Rows from block 2 of the encoder of a small masked spectrogram model, named by matrix and row number. Rows with one number belong to one neuron. Each number is 128 + 24 x the weight over its row's rms, rounded and kept within 0 to 255. All counts start at 0. Numbers have three digits each. After the name is the row's rms in percent of the matrix's.
Before each neuron's rows are labels from the 100 clips, of 14976, where the neuron reaches its highest value: "top examples" is what is common among them; "peak on" is the class under the peak. Only what is clearly more common there than usual is listed. The data: tunes sung on syllables by a formant synthesiser. In brackets: how many of the 100.
# fc1: MLP up (encoder.blocks.2.mlp.fc1.weight, 512x256), inputs 86-171
# fc2: MLP down (encoder.blocks.2.mlp.fc2.weight, 256x512, transposed), outputs 86-171

top examples: vowel: /i/ (64); mains hum (40); clipping (30)
peak on: silence (29)
fc1.439 106:106114147114145159121137139153135129126125146086151125113125093065124162139126148129136110111115133131139134084139143060125154115155133137166176081102075126137111118102131093162120125144143094189130137141141149105142155119059143134110164148135122156105141075
fc2.439 109:142147087124107093125081170103125118134102079156152165131181157122169106135094150110188118142127130097157136148097134140120113120115132165086159177122149146151133125129120155160134136157113154114122161163109162145164120172117122133103107152150133109097174131

top examples: mains hum (28)
peak on: silence (97)
fc1.200 104:138118084139170130192117145123133151099119148143141120087122142163128117123155116146134150136148129122149130144119145147167154105132157113108119114140137109131139138123130093124152135167120108112164183126125124110137153124130099122103191087156107128085125122
fc2.200 111:151115089133102091128131135110121135112154149180131122105065110140138156120151123130102154110135105116160147110067064128142103123100121108147165113109071117121119085104126082142124159120159122120138119128118145126172140116189110121123148126147124120121138132

top examples: consonant: /ʃ/ (42); consonant: /t/ (35)
peak on: /ʃ/ (40); /t/ (35)
fc1.220 051:144121148120140154114128120135117150092102094096078141146114122147108100131125138125125117150138121084108141123144136100141076154097158132114174121114129164124142133085160113106118109117094146139145084143162131127137063090164113131097118100116101086127107124
fc2.220 050:109147120113090141140117093122108138137084129145105114125111090140146153102137145113133160115123124154116118175187091080104144107178169125125071169164211097128120138110139139161124107150140110118122126118096130106106201165131180142157137101129147132121119096

top examples: vowel: /o/ (48); consonant: /ʃ/ (41)
peak on: /t/ (26)
fc1.90 060:157125146127110164084094147145119103120099113117121126116127094107184087108125129147163085144142119158134155134081100116176149150128184099163104109118133130097114101096114089175110148154127149089147111153132163159102144105179111145097124147122178152104133142
fc2.90 059:100145126158114137116159141116119140150157140155155111167090143155144146144135142122132133118113088053166128144130128137126155142151137101079120113093132132164132139169167165090134103127110094138157108076137138147103117139141153124155128081135098078158132080

top examples: consonant: /t/ (73); thin (high-pass) (35)
peak on: /t/ (72)
fc1.194 098:182103155136121136129128107125169119129142150148146111156117164147154117116164119108068086153106126095169112153083136111143115091126156136133115143098137111136144151094127137171120135145185129138128148121145101136114092135122090100126134135112128097158152078
fc2.194 101:136136129129151146104160106128145102147117115103158110114167126176131186086140166075154113170100104075090130134150121127140122106144107138088149122168141139173117131113097134119082093190056133134108091150089174175149142141133132110102118164118098120114138110

top examples: vowel: /i/ (53); consonant: /m/ (37)
peak on: /m/ (28)
fc1.273 127:132113151181128107118119124087117206152085160120134168118093120145156110165119105136169160148135111121096100129114096112113109086143123149145139091146098111144147146083109132115151108129153075164132131115143166119080143149126134146103160093127124090147128122
fc2.273 131:157104109108130145118092114140160091102146074148112104139136156147132095116120133118148141137109118062111157133114107111096142161120148123129099169113149127138153143118110125119083085130144140115105155137136123111089122152097103120121119126101133105113113102

top examples: consonant: /t/ (100)
peak on: /t/ (100)
fc1.464 113:156135164146175110143163072135161138127113137163173154145106126143096154134116118157135123148143177132145114114148093101120115142128112132129122156092115117162178145100170107097104106125136115141169100111167111066135164063127119131132146159124105105158121134
fc2.464 111:136101152205137114127145104138155171100092147105117140136130090125105136094131096121129134144156154130103165155152145129107089153094098133150148085145124102110164137127087148131115128140106127099141164096120138104121139145166156156140147167105131079122110127

top examples: consonant: /l/ (37)
peak on: /l/ (26)
fc1.252 072:124127084152103137143150129111109115108176100152143095103162144170080133101117140125144106072121105147142127086106143095146156097144139141138147155119125148150154158145140127132152132093093106101132100170115162131073136083097081118110138119084118153117089120
fc2.252 069:157102097138145131123103121140096073097088172144128102110095120106119155137112147108130146110149114127179152165156139114137093111140142098101111153146190133109162125142106111113118141125048115091178151124130096083146116112151066129136134116155079111125162136

top examples: vowel: /ɑ/ (71); child-like voice (66); consonant: /ʃ/ (31)
peak on: /ɑ/ (68)
fc1.416 123:144122117097106082138142119134150137120122143126118141103128158156100111116090118127141098100185131157133144119140095070102112139145111158104106124154100149145146138114089135114127154140130098161143153110117148089132145135124143113147097130136127118101129117
fc2.416 108:136155141137127102127109094117115124095096091097120170194116132156113114119144118079122089131100177128122073131177131142144138133116105172137153148151171123125127152133123150163124141146079155124159141116155146164091124153087088123145136105103139116104107105

top examples: reverberation (91); vowel: /ɑ/ (61)
peak on: /ɑ/ (61); /æ/ (34)
fc1.323 133:124163140123132103131148125156117164185136110158094158075119134116120138091141122137106095092151115135122135127181148093107115136170115079134104120104148109151154141132114168102154092110156134075157146138128136168126156134108112126139130153144132120127126128
fc2.323 114:113128165123090152122144129152181147135122144145110107090121156090090151135095091135155130126086118151143144146131126122115103143114117087129103116106112165084129088143151149141160147088159109110152120134127148137103153143137158078113112158150170091148111155

top examples: white noise (49)
peak on: silence (53)
fc1.87 116:148090073143151112111183126087148111099109148115123158150124140123140098121115175080141106147132107120152138130164079147110092114145084150110170122146158114105133099118176120127087138137136131095151145128117163132122148106135118144148100134115140117164112121
fc2.87 124:188120135147078113110134119115120081135111134153112126164071179128152096116142114127121180099129126115156113136113135131128100121162132120100104140140148085125142158119091129099149158115135114161090140127141092146097089159158099099108105144145128092142136141

top examples: vowel: /i/ (52); consonant: /b/ (41); consonant: /t/ (41)
peak on: /b/ (41); /t/ (41)
fc1.231 142:134115118162122169151173088118131145164089139141144149123129115141095105128130134117099121105096122087106094132124091138141161181126116146094141138124138122100120112116135081138132124127084111080109170102157168144141110143126134147117150148137177108089148112
fc2.231 121:157161137143119159110120103122074125107108117116172121139156089146131092165144119118151125118090132129098163147168124147092121095158130144128105084148112099182074137106143138153129135185120167161101073158111120154140165146132105160124109159141110112071155115

top examples: consonant: /d/ (42); clipping (31)
peak on: /d/ (42); /b/ (25)
fc1.462 143:118094128114130168131128169136144127116138112079112172194110133128172094148144136165131108107040105127101093129123115141077122125142150145121109118136154126132117115146135121092142166144144109135148147116120128113168124152118168122146151156134153121112142139
fc2.462 172:126087140158164141165122141158116145100109098095107124107145142157125100148147103155156142150110149142093094170136151156102159129162117107126136150076156147159164145161153135162102097151098077114136147124192125112113108130153123149143102137116143146152117079

top examples: consonant: /ʃ/ (64); thin (high-pass) (49)
peak on: /ʃ/ (61)
fc1.293 061:149148125175114130118122151114122102071085116121138142110139133122167088129146113141147097125117147112156139144073147144132137101123157146123117154081158159100125145125160116174090145129132142091173108149142112111096147155183115144115082117128160126127111160
fc2.293 060:123126082122137173118134121158102126169172129137105148123120130167131171122113131147126137156118104108161187154136111105098136164175089089083136106169125102101160151081133151098114098144132094153090088097113090124103119119151130121112163120084115108195134107

top examples: vowel: /i/ (72); consonant: /d/ (66); deep voice (64)
peak on: /i/ (58)
fc1.285 020:157135153134088143153134133119120089119111095161113168139165175123129124082155122148167115134155101123090103154101151146159104168159136129105126128089096068121124115118122185144124111160110113120182095128149130109159111127083147110136134134125130144113136089
fc2.285 031:123165143070166120148155128134151132111123169169107138125127117106154146101167186084141087143159113138145110135143107115137086106103109132113071127126124154144130149138156107092124146118139144145123150106151093107186125116143134156101166130140109132132151162

top examples: consonant: /l/ (89); vowel: /i/ (83); child-like voice (58)
peak on: /l/ (68)
fc1.318 014:133127139127116068134148090125114120141131084133110141119102173106142103122149136160100116094150147161098117147122134129134141150146108183093173142102164090115137100102089133110124149113131116135146139090168101118140155123134129156159142090088144152084148116
fc2.318 029:122162146072146092124138138094146136106093169147101143136136097080153144111158188088118091120171102133142116140143095124117098113090103138114088135108118167155128134138164103123127125100158138131126151123147109115169139119149109116106183121135121150108160146

top examples: child-like voice (60); vowel: /æ/ (48); consonant: /m/ (37)
peak on: /m/ (36); /n/ (25)
fc1.140 021:148111143160168096110126134131098136155155064127120126102125151144148122182102084143165154143110112135115152121103074146140120092143103115122129123120130099104115105132107119085074134098156091114135126158142170147116102101124178146191123101116121152126128143
fc2.140 031:101164161065122109112143115096147142101126180190125113148105135106150181126164178084131075156125100137144098132140073092117126100116126138122080130124139133120159141126152116104126129107172135119131169136144105105175142145117138142084194135120111143136154139

top examples: vowel: /u/ (49); clipping (38)
peak on: /u/ (49)
fc1.429 091:121127108141194128143146128140190141129138087110161122118149131131106119097123112126125100112134131134099191128148157128098104177134121080100084123086144124118123168084139130098153090126174130131143142113106098126117125144187115051140092143161126139140134154
fc2.429 083:100144129130133140127151132152076092148132124168172134125137134074153149138083117123127106116158096123141077138115122169147095127137124118110120102131140105091126147124101118162163086127129099139124095113100102141150100135124121105141116141121121130151139173

top examples: reverberation (80); consonant: /ʃ/ (51)
peak on: /ʃ/ (42); /t/ (25)
fc1.147 108:114132063107136131108133140160103151117122100128139148104164129125125096125139100136118147098098093131101126124113123117089136146125147147133115100138127108078125120138122142138138163136151146161127129106118119182118133129153121084144136128140150149155114150
fc2.147 114:133120137138123134105073116129163125154124128153121100137140136127117101129128083153113172147144154090149122162096157140144183130123114110112110128149155099150110182065118134080139099088149151093131150143141158108089147087112138119141106104151169116129124131

top examples: vowel: /ɑ/ (88); deep voice (58); consonant: /n/ (46); white noise (36)
peak on: /ɑ/ (86)
fc1.492 092:128095094083111171121124143125130158173099130168111096120132142121113088148160139147137124153157123154133152145141153088151170142091129136119104096129139112142113163112127129155099121095161097113125142132139141128145112111179131134101124162164091151112139139
fc2.492 096:104131140132174150118117150116139157131133178119112142120155125123083107124145169120134139107165144147132113112135133154132124096130122118084087164115143111113127136114113081106157117097152104166100114137141103120087130146138103082142105130079148181105072072

top examples: reverberation (76); vowel: /æ/ (41)
peak on: /æ/ (36)
fc1.256 053:163120172154119133070114124157122159131086099120082144152133133120111117122140101108114136121152137163141122148110122117193123119113127109183146109131102147100131169082123065105123115149151150088079132187125134133118186073136105128109136112155110135096128122
fc2.256 054:134144137138142114152125134124085164131108110121154126168124144124158150131110149164144108096117156130121187150128100100112148129129145106116107132097111160108112107124174155105143134115137102110156138127128117108053079170105128160139141093137157136129092097

top examples: reverberation (77); consonant: /t/ (66); deep voice (52)
peak on: silence (32); /t/ (27)
fc1.6 099:089109145108180131095177142167152128124116133163104108138126108099104152088129153140122132123155151127112123116150152088151129060156146157126153145118144165145126155153125107133131127117153114158132089132112132128147121149131095101132174116133112118139154155
fc2.6 107:124141137112101118167109157117117120141131130192152115167143147124121147117154169119139078112161182127122105091126082088159058089097104146108117134161145105130148131148168095140133143125109124147121142157120120153130122155148110126099190126127116101118152123

top examples: vowel: /u/ (99); deep voice (51); consonant: /d/ (34)
peak on: /u/ (99)
fc1.123 155:128143084093135145189136110111121139142117099120144139163140127086113137153135102157122098097140166159116120166182151127107134166133105121128086087135170119100164082112094123139150132071117118108129139080167132151174150128147108103111160134143130111116122126
fc2.123 166:111132134111108136132137108115142148152161108154120085122130139095151172128123067168152144142154143151126094093156095124128147158117095147104138130103141151078117113121141120132114099082150106111072114128105132103096126142134112091138141167118127101112137155

top examples: clipping (72); the note G# (61); first note: G# (25)
peak on: /æ/ (31)
fc1.241 101:146148103171134114118173124113146057167106111095117122146131138111089076137126107124091173108178113100118133155133115085151115099135095106058180084118143170130129141123101127096108132135143132144130162120165172117129117119127154124119101151106133081125145143
fc2.241 100:140147104100086108132151098146123133167138086118122129154125114153161147136095162190155115107127135146131150134130147123095111142121147128154113153136157116103144132143143129107137142138122138172127085135114111138105088117115121135125147121104133148140106112

top examples: child-like voice (72); vowel: /ɑ/ (55); mains hum (25)
peak on: /ɑ/ (51)
fc1.272 026:136134140134149154133106125099120161086112155121130101116151138139154119153094113141151105141163160103122113135163114079106169144106096120126166093098090099126127134148119115136142143199167126136136114156089138123119127120120159136093110124139140169149128143
fc2.272 032:113184152094151099126129158081165114094098194160121156169108123123158148100125150079109082142148135131152112140161085133113090125137113137102108142097126177135128131123115144126107145124147128119125152139138090071178144124121120172081153110103103149146127159

top examples: vowel: /ɑ/ (76); child-like voice (62); clipping (35)
peak on: /ɑ/ (75)
fc1.38 097:150098072146150140123145195134131132152091066137133162139087135115132118091116135152153153144105127096127164147109156117110113112131124116117065137130137105154117111115111147135141149145186088117150128106114122133124122112111112150121127123107118110141174142
fc2.38 091:131104126159130123097105148151133143144092148128114120137133154112123093120076139101149136135141147128158200133140090128137115127147193113161121132125174122127088114117124117102129134085180150121179176121108111103145099124134129108126135077141130122151085137

top examples: consonant: /d/ (64); consonant: /t/ (36)
peak on: /d/ (43); /t/ (36)
fc1.315 077:148159127159129178150123112100108172124146190113137114121127106129098136118141072118119143114113134116123192123113105142092152149091114139152120094105106111096133133129156114149121130089123150144096123143125087097139147134134137117095124147142154114152127160
fc2.315 074:134139130133146138090133120138130115134118176078097162132061093122122121124098089082111168118107124156160147139100083135133148110127173123111102095106162117118080133150181130098154112103112146141114161129143127100143150126131152154128133120098141142149143148

top examples: rumble (39); mains hum (36)
peak on: /t/ (26)
fc1.206 067:108133145127084130136129132101172121124119114116121101105124130092136169114125139134172108135124138135136143096116125116122143138117153187134147186086138081157124152119145181184170125121137113120140120110098144135081129128138132104171125140104121147147125113
fc2.206 064:095110099112151108112122134114102155101113145111129159128148123148148131115146086115166104132140084108158118137119120098096111167181103082070129092153086164091152155105145119106106133108132139139133106137133128114136148132124129160128096106151113131150104157

top examples: reverberation (95); vowel: /ɑ/ (56)
peak on: /ɑ/ (50)
fc1.213 098:128150106119118113115128105165129141099104100109143144069109122119153125097156133139122148149098177121151111178139128102157136106118115118118156129087108119126177148110143130143144127095129170122092113086134123120113144139137102108134140095166130137076090104
fc2.213 116:140132153161111122180181124105145137140129123124123083150129137138144108132113135119133118124112092140122172108166103111082147118154139144152132185099087121144124130125106134110099141127108098129141158132110085124138171111130162148106152094094107122179103130

top examples: reverberation (83); vowel: /ɑ/ (58); clipping (28)
peak on: /ɑ/ (53)
fc1.0 110:135080151106111159152151120114131108142103162107102120065128106104132156140128123155115141133123091136125108135094114129127098104133087098166077118157127133151137100113186102137067178165126152163119127123139105158135121156152103154120091117117111143146164147
fc2.0 103:116109114092128142137150122166105112187116130071081150088150095109122134114146128117120146094092073136127092111123112082090122149147107129166077130113145113118160136153109091130097127146137117131125144159094118169140118119162178139146116109127137163169094134

top examples: rumble (74)
peak on: silence (82)
fc1.437 099:130156125157132109121173095125118101131113077106132112116113116147108169169116145072134144159181097115149173081111151139124161120112149143121120143112129124131131089142130132138167121088149109101105112149132177116142155160137119157178138064074137114143154116
fc2.437 094:160124139128150130137123156180107091118154110102158144081147127134109168114133144109145136110135104107124148140134164088103097108106143143121135097126131121109127144131102175094150113111132156138090106105179149136097155090103140109116153110119154159084135140

top examples: consonant: /l/ (36)
peak on: silence (100)
fc1.491 105:155145099134128179133145152142108136109136156180093127138156148144156134128122105114104109116118167121125120163104131123102135108123134123170137131118120139156136176120107091172136155098121109151141136158118096129170108145100128120108148121149136123162140092
fc2.491 118:132095122139147118126132119110154150130115162148110158182138124121162101127148141141109118114160126134133124141146099103134147130136132152162095115129161132103189101142146116145127167125144140147159146149146112160146080147129151099116141125150151154128124115

top examples: child-like voice (77); vowel: /i/ (76)
peak on: /i/ (68)
fc1.173 101:148177126148167120117103168152134138121127141155128141097096172085121164170083103102144120142120134116136123136112137139155096137089138105145085147123094123109139091140128140090158120167110125145132129181083127083132179108098077126133120126169142175101100181
fc2.173 092:091133097136125106118131141097082093119130116157116144100143153117137102105178118129144118077128144109148097134097108174143110152145109161118095112154094124117137139124093071107129104092098118147100093117176120129089111163162137137182084102097112104136159141

top examples: vowel: /i/ (42); consonant: /t/ (40); consonant: /ʃ/ (37); mains hum (29)
peak on: /t/ (40)
fc1.410 132:130094144113106138111175114144162108178135135142111139122107140120068109157127125154120141149114158169175090121150110137137134132126125181140104098114136125125130149142151163123135188152139122115126133138144140137107135124127114116104171153182144108153117118
fc2.410 144:129153145112166107107157125118133142108140140108134079119160135111115178128130133106074138137156099120128156121152169127114100136163167117132110143096131117143104116136148134132101089141097152099125105119127110082133122151138113091145072125125114126115111159

top examples: consonant: /l/ (51)
peak on: /l/ (31)
fc1.175 078:183109136180137104152131101144104151137138143150202112145125137146105130150137137120153137127126152087090103144091130092160136145095145161098097157119154143071131125170142104122142108126159159140117160139123126154105113151117115100107152124082125123128159128
fc2.175 073:123149102098108119089115145133108122125161119116147152122145128134112120131127122106118111125133151131084123112107141114108123119091144169126130159156138125117128150131117113132138110134111132162122146099159109156105121136123152120129168137103106140142129126

top examples: child-like voice (77); vowel: /i/ (66)
peak on: /i/ (64)
fc1.18 020:143114121096141154110158154134130112140133114096090098171141138070110137114156154141091125066103123139161130158133151138075120126116091101092161134142156104143114148127110142144098127147167140150107120080120124132161161075126133134134110125098137160153130114
fc2.18 030:111186149083146135146139144106156107113128164174108137128104112103131160112154194091112091146126091114138134137107121107146108101107121150128119127113130159109143163129127095102116134134147166127153174148134112110199129138117124149092200127133116132103150131

top examples: child-like voice (59); white noise (41); vowel: /i/ (36)
peak on: silence (27)
fc1.435 032:094153152120154144149111109107132174092138120143133134133139119100132113140147121145161088136174146127135118137132135088142127141115100159167118135131149099079099117092093145129129132107169119120161124139124103150121094102128123128138152114100126136140143075
fc2.435 032:132147141080118097149120159091146112109137159138124130161131145106155175113149133104095118150160101096156110135148142113122120106071141151094113129116138157113159131166163093149121163162135158130104139119159085131163146138082110142099144105146137130142129124

top examples: child-like voice (65); vowel: /i/ (56)
peak on: /i/ (56)
fc1.86 135:163158126133167122127117109170123141130128153148114179134130132119131147110122144141089095144136152131152127107101175097123158139189168136063119136115172094128112121104124100143143091112128130143107136135102100098104141129147138113140104173161065086142129137
fc2.86 100:103120104132131106165136128159079089168149121144139132121144162125095131163168125111132100138126118126148090114167157101103129172127125136176110139143113135143100117169130139137122127137135138130180088135116133125130147124086159110081124128165111142144115118

top examples: vowel: /ɑ/ (80); child-like voice (59); first note: F# (30)
peak on: /ɑ/ (75)
fc1.397 096:145127127116131101132140100195125116132080108142097090121139153165085078116064128138103131131114146128126110156116124114130128165185140125166131160139132114120162141104114127135120138141091126158158135120146104115143130148143120117127142078129126131126147137
fc2.397 093:125141118127137106124089076111133146147073132126135100135134160150179156094133119122124147105107114150140139098148170112083171118159105138145135151127119153144080124089165179113142153121099123135183124097142109135123129116130155089131114106143106105127127085

top examples: vowel: /o/ (49); consonant: /l/ (30)
peak on: /o/ (37)
fc1.167 048:138124141152103130102134078157156120126153138140123113127149086131121151154143122137166147116118121132142125149131079116130141111086120117142111135106105140123111138126153095114107132142143132147160149098154095133153107133162098184149131164188103054104115101
fc2.167 052:114166134128100100160126133134136130085118131134086117129129103101125130115115154113084119183118172110142148093159067138158154128153119126151147184146128155121119125113160098110194129133159098142125137118091066143106146152150138096087144136072142185168144112

top examples: consonant: /t/ (60); thin (high-pass) (37); consonant: /ʃ/ (29)
peak on: /t/ (58)
fc1.246 062:122111127164131112083105104104131136104074163119177088133127125114134151144110087143147122142127126175141150113119170097116156158168179100149113133107119160099116138129105114149109142116144126107115115120147158154127123117157129122111124141117167121158105099
fc2.246 066:109159117112112154110124163155097132140175096135122163158111134121110124118131167159145127136085119068152123157124079120127116117154123132102093131130107145124154131154149114124129132106144104146119107143099140122072117144143103109118125153068126138139141147

top examples: consonant: /l/ (87); deep voice (63); vowel: /æ/ (55); vowel: /ɑ/ (39)
peak on: /l/ (86)
fc1.197 061:134129104103116121102073127106141128142078143131119117145160106124129117205126128135117131108113134140101143119090125091150150104131154136099126154152169155143159123094192126097121135132125151155124102180133130130105140131171113131131134153138122163101144133
fc2.197 060:122116146071127112133135144130128092121121145117135119121146128112170160135148092152120101086124136096092100156134097096100099141130148101117102112138183116135125145146162143115123161123162149152119155142156117106119136114132109153119156135133081120133112129

top examples: white noise (75)
peak on: silence (53)
fc1.171 039:116128126101128084098120127135087138122108136110133131130130158096126144134166143115085152142116132148134116105118120098099119119126136131115132111102163175138147122107162098140163083148127133127141093151170097120099077136124131131119080114117094135152129112
fc2.171 043:129155151057160141137136136127147119105100178158130108153125096135128158138160157090084071144116088138147113131147144130120142126139144107159086129115116136072137111112114099137138145103169130115122128112141083116160140132151148145124166093124072149150174136

top examples: mains hum (53); rumble (43)
peak on: silence (78)
fc1.326 059:139071115126129136093130135142107122119132109120142122080067114103128174140112154103160121149165126136140144134157154151090131134096120131156143129160163124203139138162122120125170137092189127157107117143106114094130138153134133122141131122126117112123134147
fc2.326 063:119152152105173107101149146143120133122134137122140165128120147156095112120144148088165109189112131105156070149156129149122124081116144125103111093133086125149127139141170100144094117107127138098104172157121099113167113140140138123095165137136139127183198134

top examples: mains hum (69); consonant: /t/ (33)
peak on: silence (40)
fc1.472 111:143094130109171180112144127126121150100092161137120136155097204122108167140188129130136122129138191114123104108110101115120143105102126100113113110146097127098114121169166127113091126142162127149098128122156125130085124128147172106080153121145142130150125134
fc2.472 102:141189130133111129082120097172115133151124163187122139161140122115113114133117153126136139140133150133141158146081121144176112158100103142118140150140135124149051166115114141128163101128123141115120120115161175144147146109110123113127162171165146097084161153

top examples: consonant: /t/ (85); clipping (30)
peak on: /t/ (75)
fc1.77 069:125136148165151140142096099153132097109101169155163151170112137117160179155086167095140132150134142135143133109082104142169109107120131095119160152128147128145170139122142173145084154104116119125142121144127151098110097143147114117090141179133153094133107146
fc2.77 070:108118112076156107124151098150137094121109110154174105126109096145126164143151129124142085104133154086138100122148097118203084074112120160095131143138153141162160145148142161131136111166106097097155149157107127117088143124134126143151157123153123066112151134

top examples: consonant: /ʃ/ (100); muffled (low-pass) (72)
peak on: /ʃ/ (100)
fc1.425 056:190104137120077120143087121149095109118126096174132135114129135156141105092141156106127141170166113118121192137182122135100117156137115128177094160114133114117123115164127123110165144108130129128154121093173114145129118178150129134100131099153118114124121132
fc2.425 056:114144114102133092152140144096151118118132149126158130093175100099121144169147153116153175148163136114148115179167153104144105142108155132135139143115116137162137152104078145106158117136143160160157128149146154104120124137174116140121144098141144132187109117

top examples: consonant: /t/ (95); reverberation (83)
peak on: /t/ (95)
fc1.319 113:169110103173145144095109133127121122155136127118163134131120113119181140118151134113122147094123158100110090134104133120091149115123137093155118128103136131117197122154106117122133092113113113100137128119132124135137074099140162127119127096130144162141122160
fc2.319 115:139133161119128137132154106139130152126123091084137134133126102117134165129116103093112107110080103103110134127166117115122126095119157137118124155109139169139164135097135148155140142191114159142143126146126079144139163101120154085157114093123157118109114103

top examples: consonant: /l/ (54); muffled (low-pass) (35)
peak on: /l/ (27)
fc1.132 124:108130146172125120123104180108149127111160109145105132156143149114150126136099161146147055122122098121169117136135117097115119183092128186108115142115112148106161098129105120136174121161142105150149108108136144173126107125113112114129138120120139116080127080
fc2.132 116:123155157124145126130110097152155169109112141095129165110115120093130133139119133131126055156148134145117146136149109134133132109120131142127147118106119098097123150115135131108124120132144126119128110134126124110115131179120156153163132135087137113127113130

top examples: child-like voice (74); vowel: /i/ (49); first note: B (31); clipping (27)
peak on: /i/ (49)
fc1.215 108:127128104134107101163110117119129133133102154150133099130097100094131165103132100177079160159127181170141117120135118122128100157113117129165145071151153122153153162071084130136117111162110149158104140121139079144123133134150112140092108125140096111122165138
fc2.215 101:085147163134101141165184111116122096130121148118141119117126125171123113082152169117138136135148122130136132115157111114170094117133164107141166083133106129149151075122137122153111083135112093106164104125101155169133088115117138136132100071122140122134145075

top examples: clipping (57); consonant: /t/ (56)
peak on: /t/ (42)
fc1.290 117:147117148130110091129128143124156114121119152198098101150098171159120180108112140153124113179162152149126122157101142138146132133102152154102135161104126147117137126175108119106156142110140140137189176132164123102114125147145139106144172143125117121159153135
fc2.290 142:130138088134161184149138134095165154120160152105127139098156104161122113152110087079131144096136091149100144152130127100124112122132120125157183105160123122109116104110102112121114098135116137097111140131090151140144149136154121114129109127146135135110139094

top examples: vowel: /i/ (65); consonant: /b/ (30)
peak on: /b/ (28)
fc1.45 098:144122151159114168146179146117131155131128134154135121143139136135151182096168154132118120131097121154158107101099137111082133125100098131110138161098114137106134064146146163133130087139124116130112126115151100133125159087105152161105131120100128107115158092
fc2.45 093:134113149127103146118116154146095142121116124125144131113117121153133125121138099112130131184104116175106173124108157103088127083104104136172151146114129143115166147140151150177117132111162143161104122105142122124112129127075108150147150100101097133117147092

top examples: mains hum (99)
peak on: silence (98)
fc1.321 114:135112094119176093132100177132121103109107151168101125107140136131120111132141093174138144149140125106117156114106109137115183141114139124100118117100128107136141078158140104140159135121134136116187148155095093110125141137164121085124163136143132133124124146
fc2.321 143:127126089130116124141134153133134140091186140185139113091094135135137132142122129158119179126128111136128125118092085124168091145100087146122139112085081104115131086132100082133135151111125164129121149115107157130157118110164123113123127124169118162127132134